A small image classifier, trained from scratch.
Model: 5.52M parameters, 32-pixel images, arch swin, patch size [2, 2], depths [2, 4, 4], widths [80, 160, 320].
Data: trained on seven-segment displays showing three digits, 48750 training examples, 32.0 epochs.
Rows from block 4 of a small image classifier, named by matrix and row number. Rows with one number belong to one neuron. Each number is 50 + 12 x the weight over its row's rms, rounded and kept within 0 to 99. All counts start at 0.
Before each neuron's rows are labels from the 100 images, of 14976, where the neuron reaches its highest value: "top examples" is what is common among them. Only what is clearly more common there than usual is listed. The data: seven-segment displays showing three digits.
# fc1: MLP up (model.blocks.4.mlp.fc1.weight, 480x160), inputs 0-159
# fc2: MLP down (model.blocks.4.mlp.fc2.weight, 160x480, transposed), outputs 0-159

top examples: white glow
fc1.229:46 72 39 59 42 54 36 49 49 63 47 31 39 43 40 56 35 78 54 58 42 61 39 45 55 43 57 51 51 51 61 59 47 73 49 15 81 50 57 56 35 50 53 60 37 48 53 53 56 37 36 45 38 67 40 52 60 56 20 45 32 66 69 43 72 65 27 35 60 52 58 48 46 61 33 50 41 47 53 44 58 38 40 65 59 51 70 33 55 42 49 54 48 37 54 43 43 43 53 43 64 71 42 61 43 71 52 55 63 41 56 44 55 37 60 44 49 60 38 44 38 36 57 35 44 56 40 61 43 58 57 57 53 45 73 47 46 54 38 52 75 35 65 54 42 82 31 35 38 20 34 67 57 40 40 56 57 64 36 43
fc2.229:78 71 61 50 41 55 77 75 49 49 57 62 60 34 45 42 65 54 53 62 62 32 54 41 33 35 45 60 35 57 44 53 44 37 48 56 42 54 49 42 46 29 56 48 45 40 32 54 55 37 46 50 48 50 50 51 37 51 81 44 49 50 29 78 58 40 67 61 37 44 55 55 75 51 68 68 69 37 31 67 58 58 32 43 54 52 43 72 45 53 57 47 49 63 34 68 47 51 52 58 31 57 64 50 33 37 28 51 36 57 32 65 56 45 18 72 56 42 47 52 40 57 46 73 44 48 55 44 54 53 38 74 27 48 47 45 55 60 52 48 50 59 46 65 65 30 66 51 61 52 45 39 47 47 61 64 31 52 58 50

top examples: dark on pale
fc1.240:73 35 63 40 64 32 45 64 47 42 58 33 71 60 36 33 53 59 40 53 66 48 54 65 52 44 34 36 42 50 45 55 41 41 67 48 43 55 67 44 46 51 39 50 38 49 45 32 45 31 40 57 58 38 46 49 53 44 38 50 59 51 52 70 34 53 50 96 57 58 43 35 47 53 67 47 53 48 45 51 53 59 25 45 49 65 77 53 47 34 53 46 27 52 43 50 59 29 31 71 45 36 52 55 47 63 51 63 37 44 62 71 69 40 63 39 60 31 66 21 39 60 47 47 58 71 62 39 34 39 42 60 70 61 49 44 42 47 46 64 54 57 52 52 48 42 50 42 39 72 35 54 64 71 44 35 35 55 31 51
fc2.240:52 61 23 58 22 59 44 50 66 58 50 69 48 43 55 62 51 50 70 59 65 51 68 35 44 46 74 70 57 51 64 31 59 42 36 52 50 41 51 47 59 42 49 43 64 44 43 68 63 51 65 46 42 67 60 52 51 63 56 65 50 55 41 48 68 51 48 42 46 52 60 71 65 51 42 42 39 35 51 48 56 51 63 43 40 31 26 59 38 68 73 47 82 47 62 51 42 79 71 50 63 44 47 40 56 39 51 44 51 50 44 36 19 41 44 77 55 78 40 52 52 41 64 28 54 50 53 61 52 67 63 46 46 73 40 55 56 61 69 32 40 32 48 54 62 64 49 50 52 59 58 62 55 39 49 56 67 45 59 60

top examples: white glow; first digit: 4
fc1.216:43 90 62 53 44 31 52 38 58 47 49 42 55 56 37 23 52 46 55 71 33 46 50 43 51 54 34 64 67 45 66 44 43 29 35 46 71 68 58 78 35 47 56 23 38 55 50 44 53 51 52 31 60 65 50 30 45 47 36 55 55 47 23 28 45 42 42 51 45 45 69 57 73 43 45 72 58 32 46 45 58 54 65 55 36 53 53 37 63 59 61 36 50 39 26 57 45 58 59 45 69 42 54 57 50 38 41 46 65 53 63 47 61 56 59 66 51 57 57 53 51 44 34 61 52 49 47 43 55 64 46 34 35 68 49 54 52 72 40 62 42 51 42 47 63 34 58 82 55 41 52 42 68 74 48 45 56 42 51 68
fc2.216:70 17 37 58 53 35 57 58 40 52 76 71 55 52 59 60 43 66 45 33 65 47 45 53 60 47 69 53 33 34 54 62 70 66 47 52 38 52 43 43 51 60 58 68 64 32 61 56 76 68 54 56 40 30 50 50 45 42 50 47 51 44 45 42 39 52 58 47 56 54 58 46 39 53 39 35 31 58 58 51 45 43 51 32 63 66 58 53 26 36 42 57 70 58 52 41 76 40 46 71 39 59 51 38 71 48 47 38 46 35 57 55 45 51 42 61 70 69 35 46 50 45 36 37 50 27 60 70 53 45 58 55 54 43 58 37 29 50 55 44 55 50 59 45 37 60 56 12 47 39 44 59 23 49 29 41 69 52 50 31

top examples: white glow
fc1.252:28 75 57 41 46 38 36 45 64 70 48 41 43 46 30 58 52 52 60 58 66 40 40 65 72 54 54 51 54 37 63 52 66 27 13 36 72 45 34 46 57 54 42 49 39 43 33 45 73 47 43 58 75 56 34 46 65 52 47 44 56 37 56 63 47 60 54 44 46 39 51 50 32 45 33 39 67 30 50 32 47 46 27 73 57 58 47 47 45 59 40 36 36 27 45 37 57 50 77 35 52 60 47 47 42 56 30 39 54 37 45 38 57 45 27 34 35 41 43 44 55 44 50 58 51 46 49 38 45 67 45 65 47 39 52 66 61 41 42 57 69 61 54 43 68 60 33 38 35 32 37 59 51 62 41 43 70 57 44 48
fc2.252:58 29 29 45 57 57 52 61 43 37 32 74 47 62 44 24 73 47 50 85 36 43 45 51 44 70 46 50 49 63 37 47 31 47 70 59 33 52 55 47 54 34 54 56 34 49 60 57 34 35 48 41 31 57 43 45 53 56 54 34 34 71 47 51 40 25 24 75 60 33 55 45 51 55 59 56 55 51 63 64 48 45 35 32 44 60 56 56 57 41 58 53 54 55 50 55 55 39 32 53 42 55 64 69 79 51 57 66 49 70 45 49 58 38 66 57 47 46 46 67 29 62 53 37 41 34 62 45 47 45 49 28 40 64 65 34 40 65 58 50 49 51 48 70 41 48 62 52 54 47 55 46 53 45 37 50 29 47 69 24

top examples: white glow
fc1.337:61 62 29 29 21 48 59 72 52 77 48 44 78 58 49 45 67 51 40 35 41 40 33 69 63 45 68 39 37 45 52 64 57 62 47 42 29 38 46 32 36 41 27 31 66 67 46 53 65 24 42 50 54 52 58 62 56 63 65 59 40 63 58 52 48 56 58 42 46 34 49 40 49 50 53 47 70 52 75 68 75 36 42 56 48 54 42 50 57 68 49 51 38 44 52 46 53 37 58 43 60 60 42 67 50 61 52 45 33 37 30 43 42 53 64 64 41 32 48 47 58 61 55 38 50 36 42 34 62 68 32 60 44 72 41 47 33 70 40 53 56 51 54 58 53 32 41 57 43 70 55 42 64 48 42 34 47 58 47 61
fc2.337:56 36 78 49 53 39 48 20 58 56 58 63 27 40 70 75 34 55 50 44 46 55 65 42 52 56 53 36 45 59 48 53 39 43 50 49 75 59 50 42 74 66 53 53 53 53 49 48 42 44 48 49 44 49 54 59 26 61 49 30 71 30 49 55 58 51 42 70 61 58 48 46 36 61 44 25 64 47 29 54 50 60 63 73 44 49 59 54 34 51 59 49 69 60 61 20 19 64 45 45 59 44 50 62 42 30 28 77 53 39 34 54 51 53 59 46 60 53 45 38 48 74 67 74 63 40 39 50 33 40 48 59 47 44 41 51 78 37 38 30 48 43 54 46 55 50 48 65 52 50 53 48 41 36 63 58 43 55 52 52

top examples: amber glow
fc1.330:60 35 49 38 37 46 67 58 49 54 35 50 60 65 42 49 73 59 42 60 51 53 66 30 49 66 70 34 59 48 59 52 53 69 63 49 52 43 69 43 44 34 36 45 55 50 72 69 75 70 44 42 48 56 33 70 40 35 56 32 48 49 53 49 51 52 71 58 50 25 49 49 60 62 39 34 41 53 21 34 68 53 51 59 34 66 58 34 53 53 60 43 46 51 38 40 52 66 45 42 58 78 42 74 56 36 65 38 56 42 60 60 39 59 44 58 61 48 47 51 48 38 54 61 61 33 45 31 49 65 16 31 61 43 74 50 64 73 45 47 59 45 44 60 63 59 29 46 55 47 45 49 41 51 39 42 30 57 43 46
fc2.330:46 48 58 61 51 53 48 46 53 36 66 37 44 43 42 60 18 50 56 29 42 59 42 57 64 44 38 77 49 54 30 36 58 41 29 68 57 48 32 50 33 65 63 64 48 41 44 70 32 59 53 49 42 70 56 30 38 55 23 54 54 46 40 44 65 49 39 55 59 55 34 58 38 60 63 37 51 54 68 58 43 24 59 67 74 28 67 54 66 53 58 53 49 58 45 62 48 42 50 42 52 46 34 06 61 63 36 47 41 69 49 20 46 36 58 50 37 49 45 47 64 37 57 42 54 52 60 55 48 47 53 71 33 35 35 64 44 44 43 47 55 42 31 45 57 52 58 45 56 63 43 50 56 57 46 59 52 30 50 68

top examples: white glow; amber glow
fc1.104:64 54 63 29 50 42 66 61 70 64 57 70 42 73 38 57 54 57 43 42 64 55 52 33 74 35 47 52 21 51 62 40 50 36 58 53 49 44 47 64 68 51 68 40 70 46 45 36 50 39 63 66 31 33 52 44 25 46 21 53 49 32 50 26 53 51 40 64 56 53 28 45 77 37 38 47 53 46 54 51 67 48 57 66 38 57 53 53 26 52 53 47 48 28 50 33 67 49 67 44 73 52 57 38 46 57 38 51 58 39 58 65 30 52 38 66 59 33 47 53 81 60 72 48 44 51 63 55 44 54 46 48 44 35 47 37 45 52 47 49 52 58 59 48 47 50 41 36 49 54 73 61 46 42 47 50 26 34 40 47
fc2.104:52 50 50 58 66 37 56 42 58 44 59 56 47 46 61 47 60 39 61 40 34 41 54 63 33 43 65 51 70 49 58 46 74 44 34 38 40 51 61 28 42 50 44 48 57 63 48 41 59 35 60 39 37 71 48 44 40 48 61 39 32 72 55 56 38 63 47 33 56 60 55 41 40 66 33 52 53 65 34 35 50 62 24 58 64 63 42 58 44 44 43 31 52 60 42 38 31 62 60 50 39 57 22 54 50 36 49 48 46 63 31 25 51 29 47 29 38 99 56 56 46 52 44 50 57 50 38 43 53 77 44 33 46 35 46 37 74 49 38 46 34 40 45 32 45 47 48 52 42 56 30 43 47 63 41 57 62 53 60 63

top examples: amber glow
fc1.239:51 34 51 44 42 51 50 56 41 38 56 59 62 48 65 55 48 48 64 38 56 38 61 29 57 50 42 75 25 36 69 64 58 42 55 46 51 53 41 56 42 59 48 47 49 56 49 56 65 65 61 44 34 36 22 49 39 44 31 51 48 53 48 26 63 53 33 59 49 38 33 25 61 47 47 61 52 54 34 41 51 49 35 45 39 54 58 44 59 47 45 37 22 53 27 58 51 61 35 39 70 68 25 59 24 51 56 44 51 59 42 61 41 18 71 50 49 48 46 51 55 49 65 59 51 23 37 36 41 42 33 59 64 60 67 46 62 42 61 30 65 74 73 70 61 42 40 48 39 35 59 35 34 44 45 57 51 51 49 43
fc2.239:68 80 44 53 50 47 42 52 47 36 40 43 59 46 33 34 65 51 38 61 37 57 48 51 50 29 67 45 75 72 53 47 55 56 38 53 53 43 73 47 46 48 71 50 59 46 58 48 65 43 48 41 46 69 41 33 60 42 58 45 34 25 30 62 52 44 48 43 51 55 52 78 50 65 51 36 42 63 59 57 40 31 65 50 64 57 57 61 38 59 62 61 69 43 67 41 42 49 58 59 26 44 79 35 57 60 37 54 47 46 74 30 44 52 26 70 46 41 45 55 35 50 64 61 66 62 51 61 61 74 56 55 43 46 52 59 40 62 50 68 58 52 41 35 49 50 63 50 44 51 33 85 61 52 39 39 50 36 56 35

top examples: first digit: 3; first digit: 9
fc1.364:33 43 51 44 65 38 43 44 40 29 48 64 28 65 56 39 54 66 55 27 59 62 34 53 61 45 62 53 34 48 72 43 62 28 41 61 54 52 55 49 51 64 64 28 64 59 48 50 58 54 46 50 52 39 41 50 38 62 43 64 52 37 37 46 44 43 62 66 51 42 52 71 63 62 45 43 60 53 41 39 57 25 82 27 54 58 71 43 68 50 53 64 41 61 47 35 71 38 18 71 36 57 58 42 34 62 50 25 42 53 51 52 31 35 42 37 58 31 49 53 50 71 53 47 35 54 73 34 68 32 50 34 50 51 49 53 44 49 61 60 56 39 64 45 39 40 45 31 40 71 45 45 58 47 43 50 55 31 48 40
fc2.364:65 48 31 61 36 51 67 43 61 64 45 34 61 32 39 71 60 37 53 43 39 33 57 54 45 59 47 51 55 46 28 73 67 62 50 54 37 54 43 70 59 61 50 66 45 41 25 49 44 57 58 49 49 57 53 56 47 26 56 38 40 47 66 57 40 52 43 27 18 64 72 49 46 51 49 54 55 56 49 53 59 69 52 26 31 56 55 67 58 39 50 38 64 50 34 56 50 44 47 59 61 50 66 52 58 51 26 49 53 58 60 42 72 53 62 56 45 74 58 40 59 36 34 54 51 46 36 70 39 67 53 72 45 53 56 32 54 44 51 38 54 50 49 59 48 43 46 61 77 28 43 50 42 72 56 83 28 64 55 60

top examples: white glow
fc1.306:74 57 68 59 48 51 49 38 63 34 38 46 43 65 49 41 50 38 21 59 35 41 38 54 54 55 31 68 52 27 42 38 67 47 52 31 41 59 46 37 27 40 47 64 49 49 39 60 45 38 32 44 42 47 40 61 39 37 48 50 62 46 42 64 50 49 55 56 53 46 41 61 26 43 42 51 43 47 65 30 44 51 52 42 41 33 45 53 75 64 66 39 56 32 62 62 34 74 39 57 56 70 47 45 40 43 45 33 45 58 43 68 62 70 51 52 61 38 30 61 60 38 40 69 56 36 68 39 53 67 57 38 57 51 53 51 48 60 47 66 72 61 61 76 52 40 40 53 83 64 71 49 61 68 49 50 51 62 29 47
fc2.306:44 44 39 45 47 49 50 55 64 46 69 66 60 60 80 38 63 75 71 64 48 74 63 27 57 61 65 55 52 64 64 60 36 49 38 66 47 44 48 59 62 69 50 36 46 33 40 57 56 80 75 39 69 37 63 31 65 63 47 42 37 36 55 55 50 59 51 32 53 69 51 52 64 64 35 54 50 47 62 52 72 30 50 47 50 58 75 63 37 41 50 60 52 44 34 58 57 32 46 41 31 43 42 61 66 47 52 37 53 36 41 39 45 48 45 42 31 48 60 68 34 51 40 49 50 81 49 60 57 44 53 60 35 53 51 36 60 47 68 44 38 37 51 35 51 69 50 33 38 49 49 52 53 49 34 35 43 47 69 42

top examples: dark on pale
fc1.74:64 45 43 59 35 46 45 43 50 52 47 54 40 52 51 32 72 48 54 63 45 30 40 53 30 35 44 50 28 58 55 39 42 37 61 49 51 35 58 19 43 51 47 33 41 56 55 35 43 48 50 72 53 65 64 52 52 58 56 63 65 54 67 23 48 20 48 71 56 51 64 48 55 64 46 65 46 47 43 37 43 51 49 32 56 30 49 46 42 49 43 53 69 30 44 46 38 31 62 84 62 37 39 55 72 54 57 53 47 49 45 28 55 55 32 76 54 43 39 63 42 53 35 65 31 40 47 77 58 34 50 71 47 39 50 43 35 47 65 71 33 39 60 68 53 48 41 51 46 51 52 20 51 57 48 65 53 58 50 48
fc2.74:44 40 44 36 46 40 45 60 53 44 56 34 60 54 66 66 50 55 44 43 49 57 57 75 57 39 68 55 67 60 44 51 54 57 62 61 55 62 34 55 55 44 54 52 67 39 61 55 65 42 42 31 43 43 43 55 49 42 54 39 36 54 31 73 60 81 59 42 49 67 39 48 70 37 52 40 50 49 80 42 40 40 42 54 54 73 61 56 60 43 41 30 23 70 49 51 54 71 49 29 43 69 53 40 24 58 42 42 44 62 43 63 49 57 65 39 40 40 54 48 35 33 40 20 49 36 50 30 56 53 43 32 43 67 56 66 46 56 35 41 67 52 46 60 65 53 71 63 43 47 30 75 34 34 49 41 47 67 57 54

top examples: dark on pale
fc1.78:55 63 46 53 62 59 58 49 41 22 48 60 64 49 52 62 55 48 43 52 65 59 56 44 63 40 69 38 48 70 26 66 48 43 48 61 62 59 58 45 34 64 67 40 47 54 57 53 53 33 33 55 60 47 59 40 54 43 41 38 34 57 36 53 45 39 56 64 56 64 45 44 40 56 37 47 35 52 60 60 38 38 53 48 46 57 43 49 58 32 33 53 47 33 46 39 40 75 33 41 18 08 32 56 54 52 43 58 40 54 56 42 68 59 25 52 41 48 46 41 65 51 42 50 78 47 38 70 47 54 60 45 51 51 67 61 31 48 68 50 42 53 75 53 43 51 58 74 41 74 42 64 63 23 62 56 54 48 44 25
fc2.78:51 39 62 49 37 59 30 39 55 65 40 54 41 42 46 52 52 52 54 63 53 65 47 62 41 54 52 68 59 28 74 29 57 41 51 31 54 33 39 58 52 52 28 46 74 40 56 40 48 44 56 18 38 51 30 65 48 77 63 40 56 57 48 57 35 52 40 32 43 41 55 60 45 58 68 51 71 69 35 32 61 52 44 45 47 35 44 47 57 56 70 32 61 63 58 50 56 36 60 52 67 76 58 43 55 50 48 36 31 49 47 44 34 37 65 48 42 48 45 48 33 47 64 63 30 46 66 30 59 46 47 62 53 51 52 40 63 65 44 38 40 39 39 47 46 40 36 22 37 43 77 42 38 68 28 45 46 40 48 67

top examples: amber glow
fc1.1:50 50 40 60 57 45 46 07 47 41 40 66 48 43 58 63 50 30 48 47 75 34 26 49 49 51 47 39 20 52 67 39 32 63 46 42 60 68 54 51 53 51 32 41 40 43 44 47 42 50 55 69 32 34 33 34 47 57 48 57 40 37 46 42 71 55 67 44 48 46 50 35 30 53 49 53 57 41 41 62 82 61 30 48 38 51 57 48 48 53 36 45 65 56 34 34 62 41 30 50 50 61 42 53 73 40 51 65 56 30 44 36 35 52 60 37 26 57 36 47 35 40 49 32 45 64 41 72 41 33 42 37 53 41 54 55 53 66 50 41 46 51 76 62 47 54 46 32 41 52 58 50 50 68 38 55 51 44 66 68
fc2.1:63 44 45 51 36 72 67 75 54 56 61 53 46 58 60 49 59 61 53 41 31 57 56 61 62 56 56 48 65 60 75 54 48 48 57 47 41 52 28 38 46 43 43 39 50 51 47 42 46 20 56 20 62 61 61 60 56 54 27 36 53 57 58 51 45 58 35 72 56 66 45 71 38 62 43 34 40 65 65 44 40 30 56 42 35 49 48 58 51 59 55 73 47 47 48 48 51 40 74 59 61 47 53 56 55 58 40 43 41 71 40 52 34 55 53 62 53 47 71 35 53 39 63 62 78 46 66 37 52 59 74 45 42 53 28 34 43 41 33 68 35 44 38 40 39 41 41 65 51 54 55 14 53 34 64 42 41 55 40 34

top examples: white glow; first digit: 3
fc1.129:65 59 50 33 49 55 64 53 68 51 37 46 46 32 54 51 56 48 32 74 61 53 50 46 54 56 61 51 55 58 35 60 44 65 43 44 48 44 81 53 43 54 67 41 29 53 42 60 53 38 49 45 59 63 41 61 49 50 66 36 49 51 47 28 44 37 65 42 63 42 56 52 50 61 55 50 54 30 47 54 64 47 40 48 28 33 55 44 44 49 40 39 35 43 66 49 48 51 73 49 46 76 66 61 53 65 42 50 49 71 40 58 44 44 60 50 52 46 45 26 48 44 35 36 29 69 71 74 68 59 38 27 70 55 54 36 50 45 46 36 71 52 46 38 81 42 50 68 32 42 56 48 59 52 72 69 62 31 16 47
fc2.129:35 72 67 58 52 59 40 55 62 47 35 44 56 53 72 65 54 49 46 10 50 42 46 47 48 47 40 31 52 39 65 40 53 46 43 52 52 63 40 46 40 64 27 54 67 50 64 52 37 60 48 43 51 49 64 40 45 50 33 51 81 55 36 52 54 59 56 37 50 42 35 58 81 46 55 70 53 48 58 42 45 47 56 23 54 58 73 48 48 37 54 49 76 53 38 45 43 60 31 58 53 38 23 49 21 47 39 31 45 55 48 58 55 59 42 48 53 77 70 53 52 36 44 85 57 54 64 35 34 37 46 51 37 47 48 34 54 38 65 53 54 45 41 59 30 49 54 54 56 39 37 43 26 40 36 38 49 46 60 54

top examples: dark on pale
fc1.431:70 45 34 47 68 74 60 54 35 35 59 36 27 37 51 54 51 42 39 40 50 55 61 62 52 56 27 39 41 56 55 44 54 54 39 51 57 51 44 66 52 56 60 64 61 56 77 40 46 40 27 40 68 48 49 44 62 51 41 37 58 43 46 46 57 51 65 49 47 70 45 53 45 36 37 45 71 33 63 39 57 51 60 18 73 54 48 36 43 65 47 47 66 71 47 56 72 55 26 61 50 72 44 40 72 47 47 40 59 60 29 64 58 44 56 52 66 47 66 50 59 50 22 58 73 50 47 46 45 41 35 71 35 49 44 60 45 53 53 53 65 45 65 39 59 79 53 46 64 58 37 25 55 65 38 62 51 56 50 52
fc2.431:45 44 40 45 54 25 44 28 48 74 49 69 76 63 58 37 50 39 47 61 73 50 34 42 54 46 80 66 61 42 37 69 45 73 47 33 48 66 37 42 34 58 41 54 59 53 39 57 61 63 60 65 44 44 62 54 37 23 54 65 53 56 21 28 38 57 53 28 64 56 68 49 48 63 41 41 47 63 47 54 47 29 30 64 51 60 49 55 79 48 53 57 29 57 67 63 46 46 50 41 26 35 47 57 36 41 50 50 41 42 64 42 33 59 66 54 29 61 44 47 58 50 55 49 35 50 44 68 43 47 57 41 64 56 61 52 53 42 61 48 45 57 38 52 57 35 58 60 59 36 35 55 25 51 44 37 48 38 53 45

top examples: amber glow
fc1.59:36 51 42 57 37 49 34 49 46 30 33 64 57 53 43 48 49 41 56 63 69 43 68 47 65 47 57 44 49 50 49 55 71 45 56 35 34 48 51 25 57 45 68 53 43 54 66 64 59 44 51 47 43 23 29 43 45 49 27 23 78 60 52 63 55 48 77 49 55 55 46 63 50 23 45 58 60 57 45 42 52 36 35 73 37 52 66 45 67 62 54 57 49 47 41 60 63 60 33 72 55 41 62 51 69 50 53 59 66 51 52 64 60 60 34 66 62 53 49 41 59 42 53 58 66 46 39 30 63 45 46 79 28 44 59 28 72 44 44 57 51 35 43 64 49 58 50 54 50 58 63 34 38 42 45 67 52 59 19 49
fc2.59:51 55 46 60 65 46 71 48 63 61 59 51 35 49 40 43 39 43 45 41 43 41 28 64 51 43 50 50 43 60 37 28 46 45 45 57 63 49 54 47 52 70 45 49 64 29 41 46 45 50 46 65 54 79 52 45 27 49 44 87 25 50 49 51 64 44 15 49 55 37 54 43 57 80 56 41 51 49 65 41 46 67 63 46 43 60 33 67 25 28 52 39 39 45 69 54 41 52 64 47 40 84 27 38 38 61 52 46 45 38 60 57 39 40 51 25 52 41 55 67 55 59 55 43 44 54 51 61 31 55 51 54 66 48 55 60 38 72 41 56 42 46 45 44 46 38 52 56 52 31 32 74 63 58 61 47 57 36 59 56

top examples: red glow
fc1.413:63 48 64 55 40 43 59 44 61 37 64 47 42 48 53 49 36 58 48 54 38 60 56 39 56 37 42 44 39 24 60 62 42 46 48 53 44 56 61 51 67 25 41 59 64 69 41 53 49 55 54 48 50 48 53 57 19 45 58 59 83 48 49 52 44 45 49 55 61 59 49 69 47 66 47 60 61 45 26 70 50 43 66 40 43 45 53 51 56 53 44 39 71 54 51 49 68 34 31 39 46 37 31 40 43 64 48 29 48 38 73 46 51 59 65 47 59 49 48 48 51 39 52 45 44 45 51 52 14 67 34 33 48 64 48 58 48 63 55 37 61 66 32 35 72 21 41 65 35 49 70 41 50 67 23 28 43 62 27 52
fc2.413:37 47 39 48 53 56 34 58 64 67 54 56 40 50 42 62 43 55 34 55 68 59 42 49 27 40 55 54 54 46 49 34 75 48 37 54 36 54 49 60 60 65 68 42 39 43 48 62 47 60 35 52 70 50 69 33 62 54 57 55 46 51 48 59 41 48 45 81 46 51 60 18 32 38 45 43 47 65 39 30 70 47 66 32 40 52 45 55 32 48 42 68 53 39 54 49 44 31 46 65 88 40 73 44 75 52 41 70 49 52 43 59 47 34 45 36 49 48 61 49 69 59 45 38 47 42 53 44 46 47 62 54 51 21 50 36 34 50 38 52 37 52 53 33 35 75 57 39 46 65 48 67 52 26 55 51 33 39 60 41

top examples: amber glow; third digit: 8
fc1.391:35 35 49 32 64 75 50 62 46 50 42 60 68 20 48 55 56 60 48 70 47 34 60 64 50 53 58 41 64 54 58 47 24 64 34 61 47 45 56 44 44 72 43 63 37 58 43 44 57 58 60 56 54 55 48 47 49 57 38 74 22 38 29 54 25 60 38 32 67 47 56 55 32 64 61 32 38 20 51 49 50 53 36 50 44 58 41 62 52 57 62 57 18 72 26 49 68 49 50 51 31 64 36 53 37 66 51 57 45 38 53 34 54 51 53 45 75 43 35 41 60 38 52 51 41 49 45 40 72 38 42 48 50 60 56 81 48 34 47 56 31 57 46 68 48 53 45 47 49 47 45 43 56 55 40 42 56 51 47 34
fc2.391:69 75 64 53 49 32 57 24 25 52 58 45 46 61 60 35 41 39 48 51 42 49 68 42 55 26 38 52 54 40 42 68 67 58 46 56 56 51 53 66 65 46 41 48 46 59 65 39 27 28 66 22 32 46 52 52 67 47 57 33 65 62 43 40 46 40 41 51 39 63 50 42 56 13 53 58 58 57 55 76 42 50 56 42 38 45 50 52 54 45 40 61 44 52 69 51 36 59 50 67 58 38 59 34 58 24 30 54 52 63 67 54 43 50 29 54 42 43 63 57 25 49 66 37 64 57 51 47 47 61 45 50 62 56 32 29 35 61 67 44 63 48 67 49 38 59 53 52 47 51 41 56 39 61 63 69 66 49 33 54

top examples: amber glow
fc1.326:62 75 67 46 48 41 49 40 49 54 35 49 51 39 77 52 40 37 63 62 50 50 31 56 43 43 49 41 55 30 50 37 53 44 50 63 51 76 61 39 50 35 49 32 49 43 58 30 57 46 71 23 33 42 49 47 44 44 66 56 57 44 45 42 43 68 62 59 47 56 49 55 31 53 21 51 51 42 58 40 48 54 48 64 39 48 59 65 54 70 41 45 42 35 62 56 60 50 41 60 59 41 58 42 34 59 77 43 21 47 43 47 43 63 42 28 43 34 50 51 46 32 80 31 38 58 32 73 55 56 58 63 45 44 47 36 43 55 50 55 53 63 45 25 50 52 51 68 43 52 71 54 72 36 34 75 45 53 40 75
fc2.326:51 60 27 74 57 35 49 42 59 47 73 41 60 65 34 41 63 74 54 42 40 55 60 34 40 59 59 55 56 30 44 48 42 67 68 32 43 50 37 56 60 42 54 78 67 66 55 28 42 72 37 53 55 64 52 42 47 70 73 57 63 45 44 56 56 34 21 65 49 43 54 49 56 65 67 55 36 34 49 62 43 49 52 61 29 65 36 20 66 42 35 46 52 60 35 31 56 34 48 42 63 61 69 44 62 58 42 54 39 51 51 29 46 41 52 47 54 66 39 40 54 47 45 62 51 44 56 37 60 61 47 46 27 50 50 64 49 47 39 54 51 37 43 54 47 66 64 38 57 44 57 51 45 56 59 50 57 54 67 15

top examples: dark on pale
fc1.375:41 42 51 51 63 67 41 58 41 54 54 70 44 60 52 54 36 40 52 68 49 52 52 39 69 51 46 32 42 49 45 45 43 39 37 46 44 33 50 56 42 47 45 37 41 34 55 40 42 37 67 43 53 51 31 43 66 29 46 55 50 34 32 78 43 64 34 42 50 66 61 34 53 49 64 31 43 67 56 63 39 40 48 53 45 34 43 67 57 60 54 56 42 53 45 51 54 67 51 44 44 54 34 49 35 52 60 75 44 47 61 39 63 37 43 45 44 57 64 49 51 26 72 32 69 19 64 54 38 65 39 59 50 46 28 43 54 79 66 22 54 43 53 41 37 50 27 65 35 40 56 34 46 55 33 70 41 46 72 25
fc2.375:53 38 50 46 36 40 40 41 36 54 51 17 61 51 59 45 65 46 46 55 28 65 56 42 34 28 53 71 52 49 53 41 47 67 44 40 36 45 54 52 49 48 50 56 63 67 47 50 46 51 62 45 51 61 54 41 54 54 44 61 43 54 54 28 53 33 65 50 51 49 58 64 47 24 39 31 54 47 39 36 60 43 44 44 38 50 51 58 48 41 46 66 42 53 43 65 52 29 46 66 57 47 61 55 37 42 30 54 64 53 58 31 35 35 33 40 36 34 54 35 65 70 45 58 46 60 54 26 58 24 49 38 68 31 73 80 43 38 40 68 64 57 78 58 43 57 50 37 79 57 50 62 60 37 53 33 58 48 24 68